{
  "input": "waveform_16khz",
  "encoder_drop_path": 0.2,
  "encoder_kernel_size": 7,
  "encoder_wave_channels": 128,
  "encoder_wave_strides": [10, 4, 4],
  "decoder_norm": "groupnorm",
  "decoder_block": "basic",
  "decoder_upsampling": "nearest_conv",
  "kl_weight": 0.001,
  "init": "kaiming_normal",
  "momentum": 0.95,
  "orthogonalizer": "newton_schulz_5",
  "adamw_weight_decay_other_params": 0.05
}
Rows from block 7 of the encoder, named by matrix and row number. Rows with one number belong to one channel. Each number is 128 + 24 x the weight over its row's rms, rounded and kept within 0 to 255. All counts start at 0. Numbers have three digits each. After the name is the row's rms in percent of the matrix's.
# convs0: first width-7 conv (encoder.blocks.7.convs.0.weight, 240x240x7), inputs 220-239, a 7 kernel for each
# convs1: second width-7 conv (encoder.blocks.7.convs.1.weight, 240x240x7, transposed), outputs 220-239, a 7 kernel for each
convs0.181 101:134098152118087105121113103138139062140157122130132118104158114093169138167179105133150128112098133143121125125170101130150166115102148083094097138163133171113136122109164111173145127144120131150099111130128145137144135105138106134129100116098135141142130161085162129077104109108171114125138070145149119141116102119169151092132148111138171158137115090106175118123095104134173119131149140156155144145096120139094073107106
convs1.181 098:138137154139140115123119134157193145131143125142148120126127126091123181148156147144160132112108127150167134103136104155120143119136136109147125136118153131127097107083157171155132132127093128149155135140147138121141123137093103096114116132148145133135145094154086049108130127102105087142092116199122117122151118142149137125090101122142132103142092117069118149140126099131174129109115156118118115106156137127091082077091
convs0.182 101:135107121143139116111111119121122097086099080101162095107096118126119133130131155132135129093143086120116140154145148131102128121121132158137115114107116143124116104139119136105111146163105145119119145156108136098122137140156162116140127132117114103097094126129115105149138129149125115103132111123171167119126123130117150174111117099098135128111140126123087142092189106117148161112119127104093089096090090125145123128111
convs1.182 097:155121134109102115129128118124078101127114130111115132105120123092112114115174143150110095123128129122113116100109118130118130149158182143144140117131132165157133135133132130155136130162115121160135134123099148175141142156099137132142116162117147120161144130093126145123105101123123136119151103137123129111134135124098111114083123131092112169146090109110086126119124116092093110126146134145070095135099123089080096123094
convs0.183 104:135114088142115106141073131118082097095142128121168151126141165110144150163141109130122112130113173099124136135142130108141148119088141172098127154139083160098130122104111147114157134159134108131155174118136119122136116077118084095120109155111098125139129111133159136085139129136121159128129171150126129170125129133167169110176150100094116128116138076112118141162128074128135154106107168169137077126090047112156148071139
convs1.183 099:112155146109123117134203137163086117135131141139116141151156162157121170156153178158131183142170148106119103109114149111108098134124146147162154110151134110117130176107156124171107131105116124137098088116115122142114134123137114123130118118104148138153134108130131143112116103117115078103098111151110112125104120152097107146137099117099165112154134167131147130141136174158107142157153117108137108100072114131109138092141
convs0.184 095:142113130155184119185161191139163114131082150109122186099172125126117105121103130108148098122142140127096129159101147086121081135110092092129169160145121112129117116152116138125138131112141095124151109122114128208171152160200126179128137120159120115108137134112150138134134180124146125150105154144130091118101141096115101116179136115139175142146158123170132114108094099109151129121117135156128110130132145144186214179196
convs1.184 101:206161175166171180117113184135131095135185130142125129133122109102122141082121101040074137109117125140146123101129124124134137127136126179119154154090163103124084137140127165159120151103116158143141138166134125139124147152142133095168123124138134126176138108131168128135124121178172202146145107105105120131144104111151110162140122151169140135108106148128155119134133138085140139066127138143106115099180115137115115120120
convs0.185 094:193170149126122159171149138157163163093118147140133095105135133116112105100111159117144144121128138149139142158107144123158182127121098156074128147129135163144151083107113103137126116119111084132155118118116130084107131173131085124149139144113121127146139135160129152130156142107097117143056128123137105121138099151143142080152115097151102136107128127110091106161120123127119130123126110114156096101127161150125171129186
convs1.185 100:138108137093084120127107123098129140156173128140122108077121153102080115122053122108103122104119093108124161139107091142145136135127106100107106081147132113138089120125179097094121134141140128111099122151130086119128116152128086152110128098166159150148121176070121113105134182126109137131125130079130118111116116118130074140123147137124101096142167116173201101132087133098128133142142142127094142108098124173119122160153
convs0.186 096:148123157119134125151101119084110115068166110124152141126126147101145162131150154090152168204160171162130123103127122104103101133118160128091144158105092068145104092145119154133145106103152147174146121124105061105114101098092116084153127149139111121143087100071138119134130140128076082165151120127120115094125122108123109129099110118155120097124098084109103109159148134157119120118111100101102093075126128142056076079102
convs1.186 096:134127144135144173142162147134131126120117123140162142144158157187160153153161123133141131145135119149148132151133113155129139142117111132118111118206124093175131134117167165071115113136117107098114145119126113129137125134080123122152104143085142156081117072096181127138108111109124121162138130093109096151094052095149118141145099144146133122109197115117141115166115113136127082127124104122120128109093118123137129188151
convs0.187 102:087122114136124148112139131123145104107154152137136143130138107125131115126124154147108136138113118139131110137117116104157147119144143139169121134107108156102115170144074127164152122122148084166102128118123100109107132107090160144162145142117080133127175144160151148137121101165110131116118156117101092120106134139132139113135079139126143136121123100119109113134165150119135141115123113129129089110111134121168128181106
convs1.187 099:130141122115120120121142100156115114139142123126112102138065147122137106126108130123141139144121076116125057111126142118138070148111113139111125133139127142144109160107119142145096112090104161149151138147184122131138160143128147124126155152104154082112126162109121149143117149095123114102080106107137180104142171150127159117152139139148083087128141162106142102137120122116099093142087178130101129137110118119150116126133
convs0.188 099:125133212145117104110146114110133111104079112156123152122135095135144184121137145130160140167131179130132122138174141150160152130146169109105153130113097140105118114110163111130160115129114149170133131153156141122130126135178135155126137106114093122080140128149162134108098139135110137110163148121124109106104125130112125204124121159106146153173104167112137119135126141156140094131142146142143154099132133179151122181135
convs1.188 096:118148124127110123138106141127114138183117104120119111106116127098118102117107130160107143131094121119133109131138105172130143134104114159115137142141134131132116089131108132131122182130109134156153127116131117155142176092134152170130103107121087120108131137135153121116106094102114114090120129124151134125125166158105154123124146116100131113117133113143134118074136140130133110074126086143127147101113100138137142136130
convs0.189 102:130129064150117135140115131164148136149135135167150155130170160117131157096107114145125126152117148122165173125140135169146155112133138141162128156119129126154123168170085152139127124125145163152127142113141125171140112138164096179089129123118159125122156164130102155122122093159158171140149115104153146118118154150150152159099093099110170145140140152117143188165139140133136137108136137163152157169075112124140153127166
convs1.189 101:125131137145114136106118127121107107134125111139162122119158134210139124149145164170092107124146120092144088111149139107123138135113110118122131117127048095140101164156086094110118119099138131141130119143161150129108108146157145134094098121119105104136121144137124158132116135118151141171128148133110076106129096157136116111092158153114156129131162121161155180153150111122125130126101119209121077104100115100119141130160
convs0.190 105:166142185172112127129106138114123164131127145107143088137108112132127112092097102154101120136121137112142102154155121168121174130123133116107101113103128127093126132099164167115147160144122111097132112144126124107143124140099124125134161129097141134126123129138073123111154135146149138096106088176131165168153129143113116115117138137123142141184153159088126121163152121115125134148138135088086089117068109105170119150089
convs1.190 100:102098137151143124133119146129125114120116137127127155141144100107089144107112155147125114102112112073100147126136124128128109149161129125130131155129184162170152130122146156167137108151112142098106148168133140108116135134127142133185112133149101145146134089114106127136132135123146142117184134134114139107109123099129144132092150136161127153096131073100082181123135163165168130161146070072074125117130137139115118118123
convs0.191 104:127143125116097114119148149152120137164158109143124121137119103125101146116120130129094150129126169126150130137114122102152113139162149153115116130085063078135114167091105142115093087121136117104120134095105105123132113166188154112135118139126095124117139132153163079114161146159145127161139146136175113140131159090152110126173140110090099142117173142157116111127132104090115107116176162148124106154107143126114082137111
convs1.191 099:145157141120146122154105112093130163146142130119160130167143159070069092086111161155096125147114100142134156134123158170133143150133123109135132133155138182137136108127113104154114129105101158111163121102085153104126096128133108106119154118130139132085168117129157175117130105128140158135136110115147134147081159152125131153143129130169143130111126132181077122136077106124122094146122118115077159153146161098113117152124
convs0.192 101:147122140169122136138164139089154149121129153076117112141121152142153148116132140173101078144132112129196129099119110114164109141125125134138121102129095129073062133115111128103105103126127111120107150142133126107106194133176152169139139109103137170155110125110083149121127147147139115097096122185161143094144132126093103130156166104125138097077133152133160135136154154161132178126118126138139167128136113128161136137097
convs1.192 093:173099119109126101123122123118141090139121134148136165108149139191104152130134126138138146159158155142143121150130154138120137145138151138173088140138128132150128137119097143138139182124186099177118123130119110097149095106091138137109112104152116136128095145105084117138165125128112147109139170162095128124095171144144108125110128095127133112137132132100121108207159093169101156150106115114113144106091140109109098092136
convs0.193 104:084164103169116143143132135164125118154118164114105153144151145086110145177131201118127132090114076133109167156112151156119169155121099117127126109123137116148162113121171158178146115154136165151175115162122160140157106126151132113071128133133124184148088144186139120136121154155132105135106157135120144122153110132152160140124123163125164115132134142102143120154150130132130143141116162123086157131121118091102103065109
convs1.193 098:124100122134091118114162102109134154158171133146142115136125130120172153140168155146120130105102093142147123106136163107101153129138149123163129113140108136124059112171110112135095093173152131110110175135120112136102141108107138144147097153148122138160087114098114125101125159123110125171151106144113149126112132155117096066097098100121141132146132134065127140111122149152131134150157103189146136179130140141099124137112
convs0.194 102:111145119096137127099078108088117075069069111116092107139107129115115084167106133149097113091084082094096106170150125126107109085116101107106089100139142093143126117127122140119120128140140117100118104113095149113151125130129115062143135157172145159121128118148140118161136154164178148162184130124132165113124129167142131109136149149149136145146136166134101179145150111089124138080101121101108096117110140129115161141109
convs1.194 095:136147124137120144171123116160105159167151138133115106113097119117156101125110112135125097110097104114117110104144115115119144125141120100086114123102053105124135139138197147117133138098091143121135101138099139128079110108095095121120160175163132146138134127081129132149166129149167116132109121107163190137101119162133117103131102141155104123103137158098158113142115111108117090164100129169090123133162141135129155148108
convs0.195 101:124102111103156146117100140165142063130132102145113127119115167102107137142097092066147121136124102155177121189147149083123098126127128132119173133116104096163142113123112096164118124115114112100094125126133124114097102129122174163141114137180083138148117126129141134118109134140132217156109120141131129143136128142137056138159165116080125118108172109117124107129108134127113112106108149149154084115098105097104118175133
convs1.195 104:150111142148104138108107133136201152156129158155140108145119151122134144132176136175141110109083133116121123131101093087104113173129124121107143081142142113196077185117119091070106118119144145096134131141120136140131165140123107089126158129110114136120112141142170204147150116151108109092093109102086149091137142090104151145150146108125057118118102141143171108141119095163103139150119065150096104133134143144157130114134
convs0.196 100:120146165146142103162133175130154121119114139115127114093118121122136145144088107129127107117094100099137145103124097120152119168175172170169162163117098141130122118135098099147107114139158137101134128098170066114099086122129101126109112087124128116133129122141088100121135103128116116138136112123118098114140106146165156118124165172162136090143105122126091146138133113142143117169083086134107145087199128188170206180138
convs1.196 099:114114146131170139139075071083128126127143100131081083132144103133158132144153143156140141113136122141118145126152138155115159143122143118145144130187126115126140118089118104122166110140121125128171172173130158139126154094116138110116104151138132116117144155159121114151178152163168120120160134089159104117121151137155110100106101118128114134107162148122120120132125130117118134128156148138131081145110149149168162120148
convs0.197 102:123128075137146086061125134120127092143112124131122150110098110145134192109103101134139148119175183143113119109120174144124118194141088194153122081090067132135116143122127123126125118131143133165114106111119145076110105135163105127152128150092085124121145159140104112148146129124101128117122094105117133103082118122137075118115152120125163150104183172113141134140140125133115132157120154125164130152148150070163158119102
convs1.197 100:121122161158173138133143137113107110079111139139098130134120102140110108160202108200158116115127117115110120124111091102122137139098126164142142145121111141139141100160135141146195124101141138137134141134158120100100128129134143129134094167131112141096155115141105111128172142117134162167126149163135137133122080090144142124164121121128177159140131135081106161108122121122171121083160125156099116160130141129157126145152
convs0.198 097:118162115109128124149129152145151131161123115097131139146116162110108101159134090135102093080097071103147170119124125095141149199156161108169153172137131161139142102099168190182136127155143104125093091085110140123132108103128152118145134104108110126144114129110110104126076103105119115165131143118150093109135104124097099111141109103115113134133099130116119151138089119151112136188127132138126135136147153134118133143141
convs1.198 099:151114136176148110101137168178173133123155142131139142087119134086115129150140098118107129137149155131178148140127136122127165106102157188164201165053096080107137063106147135127132149097147157151172107116137131143138106161155116144152132142155154122160113139123127147110118118090104159155119130143132169143150150146113121078129118139106157113139086123163145134125111112110083112139146140199141161152187201192130131121111
convs0.199 100:128133163130148143145140146121096128163131100129139121161133132146100106107075133121137143162125156149102130161123120133103141154152172148139177134122141100146154108115166158161129107122108127151138151102114120114112104168117115139141083149111148162201129100151132125139135096108084087080119113132113129155108123139093144105085134089100156159161144144119141131115153118123129116127134143127102166140142106112109125103112
convs1.199 098:117106115097115119146132098153110130132200125148113150135128125146167118146156157132109113113111085117112107129134129145125136084128146144153136113116128114173129143093134166139138140163086141118137142124125126103092097107118127141115142159159118137141136177099105113141123104080133133122115106104125153112094165122137128154111153147126111108128139145117129178131115168139125131153157152152120095101140144176156169114126
convs0.200 099:129111144111098145109158140135125181117144122105157063153170101117152135089137153183137135126140149131157092109174127159131121112106155121132080115125149113090157154127120127121126125123157118124128150129164135142146151143183127107100141129118103140144146133153128149182138184095108114090111132114180148139174123121127138107126146111085137113057098163126110128109089126165126154099128132111070177134104085121138122090098
convs1.200 104:146139133146129188170151135166138119157151154136114120120141128179130177168120183174115103132133158132128136118145131166127158121157168148126131146197108159112107095103123120095145153143148169145151129151124114138126097132128086084106111123146095143142127154147111090117102108108106136144115133176166110088137110123095138147173146153133145120123159121145166132141173130107172144132137078106105134101141148119130152107117
convs0.201 093:112116091147137113117124111150149126124132150153148158111155142093132162112146154144113118076131121112118185171158131110167148114125171123197127145139128123139068124127123110155134161148126077103115142107123124164109147150163160156124094089157154099065121125129146142136150087124107162121130111144187171109164127109128115133076134146105131178175160159100169128104141167147108113119133126098124144155139152129131134159143
convs1.201 100:146142141131085113115123147119108098156126159119115141164104155116113137133142146174114121097111102151136129138140133149135137131122090128141154143074141113131131134118109126096120141126110129121091142150097119150087110127110139119161145124134118134143150117136134139108119152089109073132141178113111181114146111142152155152134153120121122113114135117098127136160124112133113128091115122097136161133104115112172131114167
convs0.202 103:119133159083105163114106123107144118124089131143113097129144149141145127121141156128143132123125125148147093148116098131174158145140177047084112124093123115079103094098103139113092130132117105175126116126104130095102165127128124131096108153116086161092175132147155131125116127133157174128137125091148112157133107078145134060114131132152164173134145142143129159140132137177126123117096125127076158122124184222089086157150
convs1.202 101:114114136136128121128096116158170081065161134102176135134121169127143112078106087115118107130148106183139112162127141150150133109127116150159143139101117118140148124119087105113147151132132127113134100143159136106149148119142170127069127134111114157113159153162136189147131139091098109085127098109113109129086158170172180174168103146150102108113101134072146149103110121092125155106145144113129088128114094121148119099101
convs0.203 101:097097087140108119127102104140069129141110151136140138099098133153126116124103132169118096063106167155133151164123166154137111156073119145149149154128109130110128141172131139126157144122142124125131100113108122118122098106104097114117123130104067133124112098134120119127121143166161105094118124163118134148113125096140119124058134128107110145105140141103116132112120145152145151134083165119132140140132114143124118147133
convs1.203 099:140068105116109129148093150095124161129121115151125127112097118109089080107114099078117126120136153138160093155104123059087139153117123142116149122144107129121103142132142126119155089133111117092133153082105144123152170125145163135162112138128087145116144112139122123096138092162120130103067122158159126100109106119107105135091160130128104109085096135115119136103120127088130160139166161131168132150100086102134123109163
convs0.204 101:185147159138122141089117165129130090153124163173167112135123115098095105102137099119153096180161161141189097151148083110103107087145127111111121129136167129113129119155116103124125158162155150134159147139126168138154121127144087152146127108140099070110115106109109127130139167129140150131175115161137122138113138122174118056124132136126162126147141118178174125131129108105112091172156123079154116136147134111122140111127
convs1.204 101:143111134132106120119139156127143180119113115124128128158144107120130163143127141156139115127161126153143155111142136137149158117124122144140119122137144130133108138110169146133122171083140133113130104144096135087120115148142121147134141162174120148138163125122097127149165091119153139111123143105123160124132084100140128131147121138174133120105173114146118126159132130134116113129147165116120112144099136140146113144085
convs0.205 099:143122120191119170158140124119132180151134140140127146105128140189121161148143147181091099136102099141106121154154126090115157111157151160127172135143139150156133115156084087129162110144127115115083112140109137126155131118148144130138120120139148141116109118150153147130122155138132155093114075130069114128135129093136151098142105080092123131129165123116175119109157134122140166168127127170157117129072122085141124131124
convs1.205 100:090107089158112122115113120175096107140111133135067077103098118128099170160165126142160135126126132144099146126144121134106128134105131144122109122101165120134111159114113083133145151125132131096092112089074090143131140129114141104135120116125132149101094096097102118101084114097135139122148149108110157129043106122139132110130115099149102133073117149101115125126104127124116117129184155146145188136140164118163130134081
convs0.206 101:123134126102151141134082092114116146153142160117127229143130112138128153154158109137106101110141094116097180147118175150123134092109070130152120160155194171153160136143153132138089075148068128102133125102104117137132168135127109132086169120065107153105093109118109143143098119126086156120103128084132122127163156106130129175116107097140122160136159142156118147135156151131122175141131153107124122146148146131107185162155
convs1.206 098:116129120104119095071106148137083148111141128147133173121124142111119116127136128131099122127101101137129150138115122099065100130142095161117128087120146140071138162160128122084104132114114087122117146133129128124140116114123122129103107108156101104096131189138080188167106139157110180159097094121129157092164119121143109122125160136161103142093126103112114140119156161085108101099103110084129138098113113117110110136124
convs0.207 100:115116097097112108111114119117144132072124145140135179111114137115082112107107104117079124133124101115131120127103155089137151147157156136138134151117135157105150146130159150113102115141131112128112138128144090087101105143109108105157127126133138148113128126123117155091138117087159146111110127159154183155172171117142151175123138113152177179130177154153164113128107105147153135143150149135174155120148100119120076093130
convs1.207 105:148150122116160130124148115118191140125125109109138135156119105131125091115114114143098110106112133112124169140121166143136129129150149131139132110136138128097100161143141164148103130089120145169141122149131164058088124089087093088147150152114139127097068097170120130134127116159134133156149130119098147147108150145152146175153194173180124154133083138128156174136147158124166121117137108122132100158128088128124095122123
convs0.208 099:148142144111110149109111091129154139158105107154137117165109123119133098163148158140144125139129125114085131117104130135103101088127067118114140099095122130066075122108099120139114142088112113126118108107126122197127104140109113161105130120131129107120167188119117155158109093143103168107099113135139140112127099129105132116149127072113089096122136099101117101107085142171116141124135111086114112063098124113079115134157
convs1.208 098:127094105142128091134123119105102104169161092090114112120078123142136185154170146172160129157149128137136149140114110142143123159127134137159134139146172147140149165148119115102149093120112140189146127131127138138132121120130135108142057109120148086140085092105089107153144109106118137121153157131134091088101120150103123145111113109083077118131144168116129115115144111099115105163146196130110087138136163138142086093129
convs0.209 098:119114152144108152135101112070137140124109112137137111187114145080120151153131115152167126097116129101129145106093114115142123122121124143129113102121173140107169101136106138132139160132134130098090097148114109143145093142133113094133130168128134132105097131138160177153160135146163128139123101132147137123128128144134150161132093106176092106101133131138142127100155116096106101122132144148108099154143115138145132160104
convs1.209 099:150116138083093120134121140084131114075098121149121178173123158087074173115118103122162131113137150152147067133109130130116118097133141146127105109151166169107150155106114130134133111117122136142129112153140153124139106156113141133127160096141085130174155107115140140113113119148165154172157142137117136131139166151115072091121138122108155151159113145134106160120115137136127112063135112140107106118130106072086093139098
convs0.210 100:144114112133112136088121116117132150107106148149153120156143103122143105150120132087133136136139179132152116115102099122095130094102150145143122137120126154163127095139117092103093104169134121072116163132135151118113141157146098106164135125153156131149119140107147158149145163140145144142113099134161165147155131113125179185138128160153119062114106131120123131143111124103126155128153141112108145132120128155137149160162
convs1.210 102:108115114105100145104142167136111121098112122119133160153125125097111141173155157113130144123118144154146139164158111157131125117108124119134154131142132133121133162191164110108115115113134144124115147111104131142154114154122156117113088156146134140142187131171106105152105131123146141129128137097074120160088106120085101064083079130079161137139153121089102165104135085123078141134116149134138155122125122126123099123104
convs0.211 100:194150170117129189143138139111143095112132107148164137137150166125127120138133069119108096141149125119120097094088112123102105128164128063161123142120124135130132116113143125144112149117111104110130144160127082050092106131115141105131111142129095114100127134130121140126126150187155139051104092112126144130178145104177138134129089129162124119126123091119088113141142089138139133111122103106104119110128132100068124105130
convs1.211 099:106127156163134097146135118104109111135162164144145160124144112106104098144142133124120130128143134114148100070110096118126098125164159101114101124148149143133158120116141171125166102115113114120126161128130117105142106141090131167124125157145112159145149139124130127128144154126139139096104152118102124129127092095127082108123117105117110140109132124136106134134162143172148112113149131147172135114108085117112109156142
convs0.212 099:096086151104117154137135102091117158140107139161154108102122074129136110107147165131113167147111118146138126145109081099146131098158154124110180125115117135133131095147139125108173101162106130108118098100120113087116105118095092088101095109095123153149167184112183128174130129108116106159134139154130144155105162124147121086099102116087107137147115191162153126109116155100155120133155100170134148150128145172132115148133
convs1.212 095:112103110140104131138151109149166139167137137120139149137168184130110138103105143138103127100121129082100115134140113127119090126101115155162121127132148161162151150135128097120125121136060126106120172162129149128124134157145134155149131143101160122119117124106165116102109146100122139129165164129110142142131127149108136141146141113117131139125098087098182133124122114135119126114088119135110090145107094146146088102137
convs0.213 100:112144138155121109182160140118089094107061121111102104104108137171135169135132118129146140130172120162168134105141091105125150111156118127109112146176111160131130126164151148110148121098107100106111077118117135112122134136131161117109101105120157113102103111155138154086108097083106171122075109135141131091146113100184131121104131131160140114153115108130087098111134137120111098133140101092135151147136127080129114097116
convs1.213 101:113125158138137136148116159122125083068076113101122091129131128083074110138124170108102152111108135132103103141125123146116117103154156137123124116109085104084125113128127118127180109130097134097132116130098091148149128123105161135121139121157133170106146116134079120133095123110140127108103097096129094134143133148145159152122114119121138140118134156101100107127108110100119123133120142106187160118101090086118084053098
convs0.214 097:153187195165184141143097109132133150156143142163154127161194125121097118119137100127170178163135131152120143139162146166173111097095124046090098090087143119132160130139115136160115135137113145138131125147128119146189156152163153162165109155136120128137116149104114136131109172149147138109146128160136155109136123122133131157130121133105117110121108111100136104145151111140168145130130142146112139157127129132094141132075
convs1.214 094:143133113162151135154139129120160141133198158092121136134116137125131118128101128149134119110140128104112177134115124148211156126118085103108120132091163093110092116112131157155119195159132106110087116121098084154155182186165163187135160167116145121108126130136099128092095135126142153126149162112124165164150129105127114116111140133131131082112086125122106119120136124153141139131123128105108151126149146125130119108150
convs0.215 103:109100113138177129140161143162081051107082172145133146132060154108148124130120146119066105078142194169117136159175131057008048106102148200157095167167113114150140119104114102128117124079094115096124121108109107104148138217131122123162140144162157150171093134093152121164150126137143109139112113089133122122146118155111150128122102094112117125132152131152126108107137181123127115141139108121105135111112091122156126086117
convs1.215 098:083136106095091101093106097107091118117148109137107126135122153151127087097082111093145134116109091144131085077073108105062103130128158191156137113111106113173129137128109104115125115161089126119149147140105126131154177158147148114080128100103132114097143160176155108145107126121104109130099130131095130101112072124107123099132122168144074146155154119127171091122110110143111149094145157139145148065082163111140158164123
convs0.216 100:127099129116117128142149091159126115120151132120110080102091094144114120132110154134119106087097129123155122128134107096101105122140099136114132123073079109118088148153087146119110141091085122092100116101115092116120102129111116091136145160089134141105159124098117123175111148146131107124109141118150104132165136123146099115106103093116132162126147133090154110165129123119124152109136101148068110143145111107112141153108
convs1.216 103:118148138139143128131116151095134115121092126122104114126097139162140126154157170119114118131122108121139131121100122129137136185141154156186130081159147118151145180135130143116106113129153144134127090115125132169145158120151133137113126122169138152156131143128128128128133141134129136143137115145100120110124115141146123147131153151111102074138142137100103139131110120131127102115143111131133100095126100112108099140127
convs0.217 101:117152107071124149127117101124116132111092127129100150140140132126177112149145122079179156186174119158118116104093122131136174124146158115091123102164117137117127143122120113126153138120173111142151140117098122095134113148100143133146096137092105145134163141100142111173128120143137107143096154129160117108137131118132143177132127120087108092099135117097135137113121125108110111128127142133104131130078062127111103116119
convs1.217 096:108097100141114127117148121191103137138143157123075093087155130128117127117174144152152138149147172186178119127132145153142120122107121122166130117166093103156158145158147101098146085107092128146124154142133125143145148124145110099175168169159111158129110114112095057079121134090134137096104073120118168143123092143085106074118099120118153136177172107123176121135141123114111094140114148120139130112124117096144103142134
convs0.218 102:174159188134151154131137113112120100145158107133157131124105120173164095092133115160145163117097116160144077085089145151133114093111080129089103114131111126161128138162101135122145144119110151117066084108128137151146144125115180129126113100115120127090157130123093105102108134119103061130126103111142129069155099148104140088145134117101144105123129123154126119110101124142135133145140128124128138109096095094099118096141
convs1.218 108:146113113139124095120100123066086144102097141127123152130174128163146116121114126169137127106123131118126168124139106090110121129097115120137113130145120120143143088111103130143152154167184125142129157105122121122144116138145156133148084150137112093104184148119124134161159122128130161151116114143132145098075142122118107134117100143134100089149110122145106156148147104134104149115143140153147102140141106137117159125166
convs0.219 102:196119113088132101127112149116127132121084141062143121117136164129087136130091139166156154173137188169142116079159133122128188108113154130117143113090072083109097072111122123123131126086100130133162155139138152098136106088144069102096142127135104096093115118137129148113101155152101115189128145105127074093111085097134117145102094094089096118133123101124092103136133153162139137110114144136117133110154128147132127127101
convs1.219 097:104115147114141117144094159079108113142125177129136205147113120086120104106027125097136111144131175147135112130174138117159136109125123121095134137141147113125087161090118124138166169166132120117131112108111062139106098083093089101140068124083133082117108123175139142182144159129113097112111072143105135131124097097135122152118131105109125124129154175127141144129107141116169139125085058134131138114126157093134097140135
convs0.220 101:151130165114066104093113079104137135123118108150167157146133166113147123120109108119120127133140111129092112136130186141116159127081100070109114136135146129150139184141092118141068166111137108114142093123126109202156128099092085072140126160113095151149137095135104142165152121101176107130126101129090137136100137153143117131110178134127140124122148130116104094107117105134159163115115122133126114117111163075084116136128
convs1.220 096:099099122094096110134121151128136129153148142137120132129147112100133103145114147125102095152158119086136118131117102128139129102095099108061080087124077124123145077126157093141113134147143142136123131167149158112084057070073086067150079099127098098130138161143163179153121107129117140129133160139147095131084144167072127116077149098104127110116106141128159125166119137125137142116174116111127093119117098152174167151127
convs0.221 101:147137122198128127128182092154157148114154118112149123145113149129164132109128104148082074123170141146120105086118087147140068126144120153137153167105127147129141136130106103132170162187109133099123092130155158148182103107106116141131140145136143149137124133087112118094120137168119156125119111128142104108136150156145126113157124122130130162133140160145165097100101117109149091110079146097111100108119125122137101121110
convs1.221 101:159137103109147115144131181134167125127140117109132121130119120109120125114138150146119113114108117095113129120115131126122117146117106114138140114086120099133100085127100054120096118137108110135118141142082104133124079131134071128139131120138184104110136150146142131146150079128129114113148148127093110134161136173146146140171117089174120107149120096120117138115111114129137116132140134117117133075113154127143127101136
convs0.222 102:077100103099157144140132115134114128131153130145096129109152125106122154114128115113110129123148130091097157171093105090125157079158117045102135114106142161136126114106143150106116129147138073124123070074116085093123130119161148094154130114114112101087141103138134156112142105100167081126106141106129128099125104129116112129122130116104108127137100113129124140125125106126146144114094131153107172107112186099067083109098
convs1.222 099:145125148151164137102131146088096106118123152132126145142122136139126134140135190148144129126105152156178119134140116118098081149166139191178154170103115114147107143112166110122141144174114136130142148190131155158153156143125103084120115138172143178110153144171147168130150109110137129139133124116154146141119107100144124128123128161142079111128137153112144074135106127158124117122107146079121089139077098139158126139147
convs0.223 101:132107133138120152125116127128123078140171123186166100162143102119127149148107129123074088074085106120109162200183064136125123128122085148122157161203139129109128096150118145135134111126143159149117082150083138104093117082101157168134144133124133128145117098122147110113101098074104064119127128127151096124119113115148143138123133125139137149136098090107107119117094120134106109101133085074116131131142110130128102136135
convs1.223 096:121132099139114122146123133124151113090136134137187118125133107088050101081106065039100112146124105149113123117110116134147149105102083165124123112141114130120185138158136097120138104126154110087127140127137134117135111113137097080125114097133118150098104115064127135110134101106152129143075115115140101093081124093116127122145114104118168134126075119085147154110121157129099138103135119138132129116128134142131142163109
convs0.224 104:120098124117124106141124161154116112119097124137107143139114158158157136122133174088128086107113137101147106088133115146134126129132117190194134107124144121113157140123150118108162126190157111130119127131133112125111110132101098148149116113148099051101148134146119120158097138148106134138155126140146149138163133113126135079080128107114104100142132115121155110093113136117134084096123121150085150074157140140133158131151
convs1.224 095:099120112100102129115092074121115148131146110091129140153099105131110147150150168118145087102065094090080128117131141152151151123158110135144117123098105166124088085106131155118080106166166122134102127108117141088134125097099091099144161110134172125132122137090127133155141151119122150149145139097119099126072122055119101147137118158176143118177139159130142121095111149101138092061137084100129130158162123084109127116094
convs0.225 098:146121131130138144157124140139131159105144171138146146104144129132098157087101121129162102138160129148162153098116132105125137167115151194178154132134178110176091121095104121087141145121107158146124125119118131114134108136131090141114119132132118122116166120121186129145115130134097133100148154088129134091134126134178152106175182191148117134153136145135159131134134161144149156161164140132154131104181123152151125146155
convs1.225 099:110134145117124113107160148100135144145135142111112094118120097120133114121155141119114141115153126131096124138116145132149121082100082110131131115110090109140109114120114111100104131104111136124124127151170145167185148121132133158135094112127127161125093128114159137145133147141144129158167123109117098086135147166089098138117059109112108114127121114103118139105105137158135145089121150099126135106119165092151132124138
convs0.226 101:120122146103135163147164136153181115122125142141133131110138082140135131177100170144160153130117184169137125112096142169134156156149142134107146135131145141161163166163134112130133103141125135119156155100135113124167157126125153143115095109119107113137129115120111123143133117099102098083123083114102130132067109126112115152124097115101138135135132116074113135137091153106119160089135123120102170152122135125110116108151
convs1.226 103:142110108086112100107133146138156154137161145116129108133144113180173150135153164181114117149164168123135119144104121150118137117134098116084107097129103180164138152138157128156146123125102111134118091142157119123160165122129098090132063165128146168112132153104172120089156109125102111140098131079104115157118147132096123099132174124132113103167128121133157127116122156082144153129163127158095130125123109145134103165171
convs0.227 100:090109106106132110131129109141158124143097123134094125118147121106102094106119114099103127097139134128156150120135184160176160106118131114124106097124084126135130102070171150122141134129125149136158120090094117129114184134150136136130085096155136131125171151136142146120130127154154162122128160091140134133106161080122160142154117155138162151140090097123127158131120109131113114116132159121120117111101116100101106053153
convs1.227 099:134110114127113149162155152123108120155172106112130120109145137080135121159188146150135143115092098110115153109125115138152120122115105162159110116135123133162154090125126174127151122130127126157153105127118151102095153136087120093130105114121094118116130131135154114142128145090163133163112153115129131159153109146139161121150111138094150109114142170122138128154144154104110077074104091128158172139104117131095081114116
convs0.228 101:145145135103155088128152162169103104126130069124134121154146153133097194165147115151161163135114140109093074130141107182148183072131129075130161153122127131115099112103098098107119095123147117109134093139175134094128074082114125143146092156175140169163136092173122132119108140140117096154109111129120141115091170125123108152065144121106103140123052107128073132124154083110125106124124135088124127120086109118106177134173
convs1.228 103:140147119094155119147112121116119186178161141157127107103074122126158129135144142143137151124151163133129117092121075131110095129132117162127124151145154167119130117112110067111120135121154153160161171123173159117120137133135115138131138166137119116097128152141174154087132089116124147117110118121158086113114134120138139160142189132124142103126095143110073089110117103128116125105062151161083158097139177180198098128115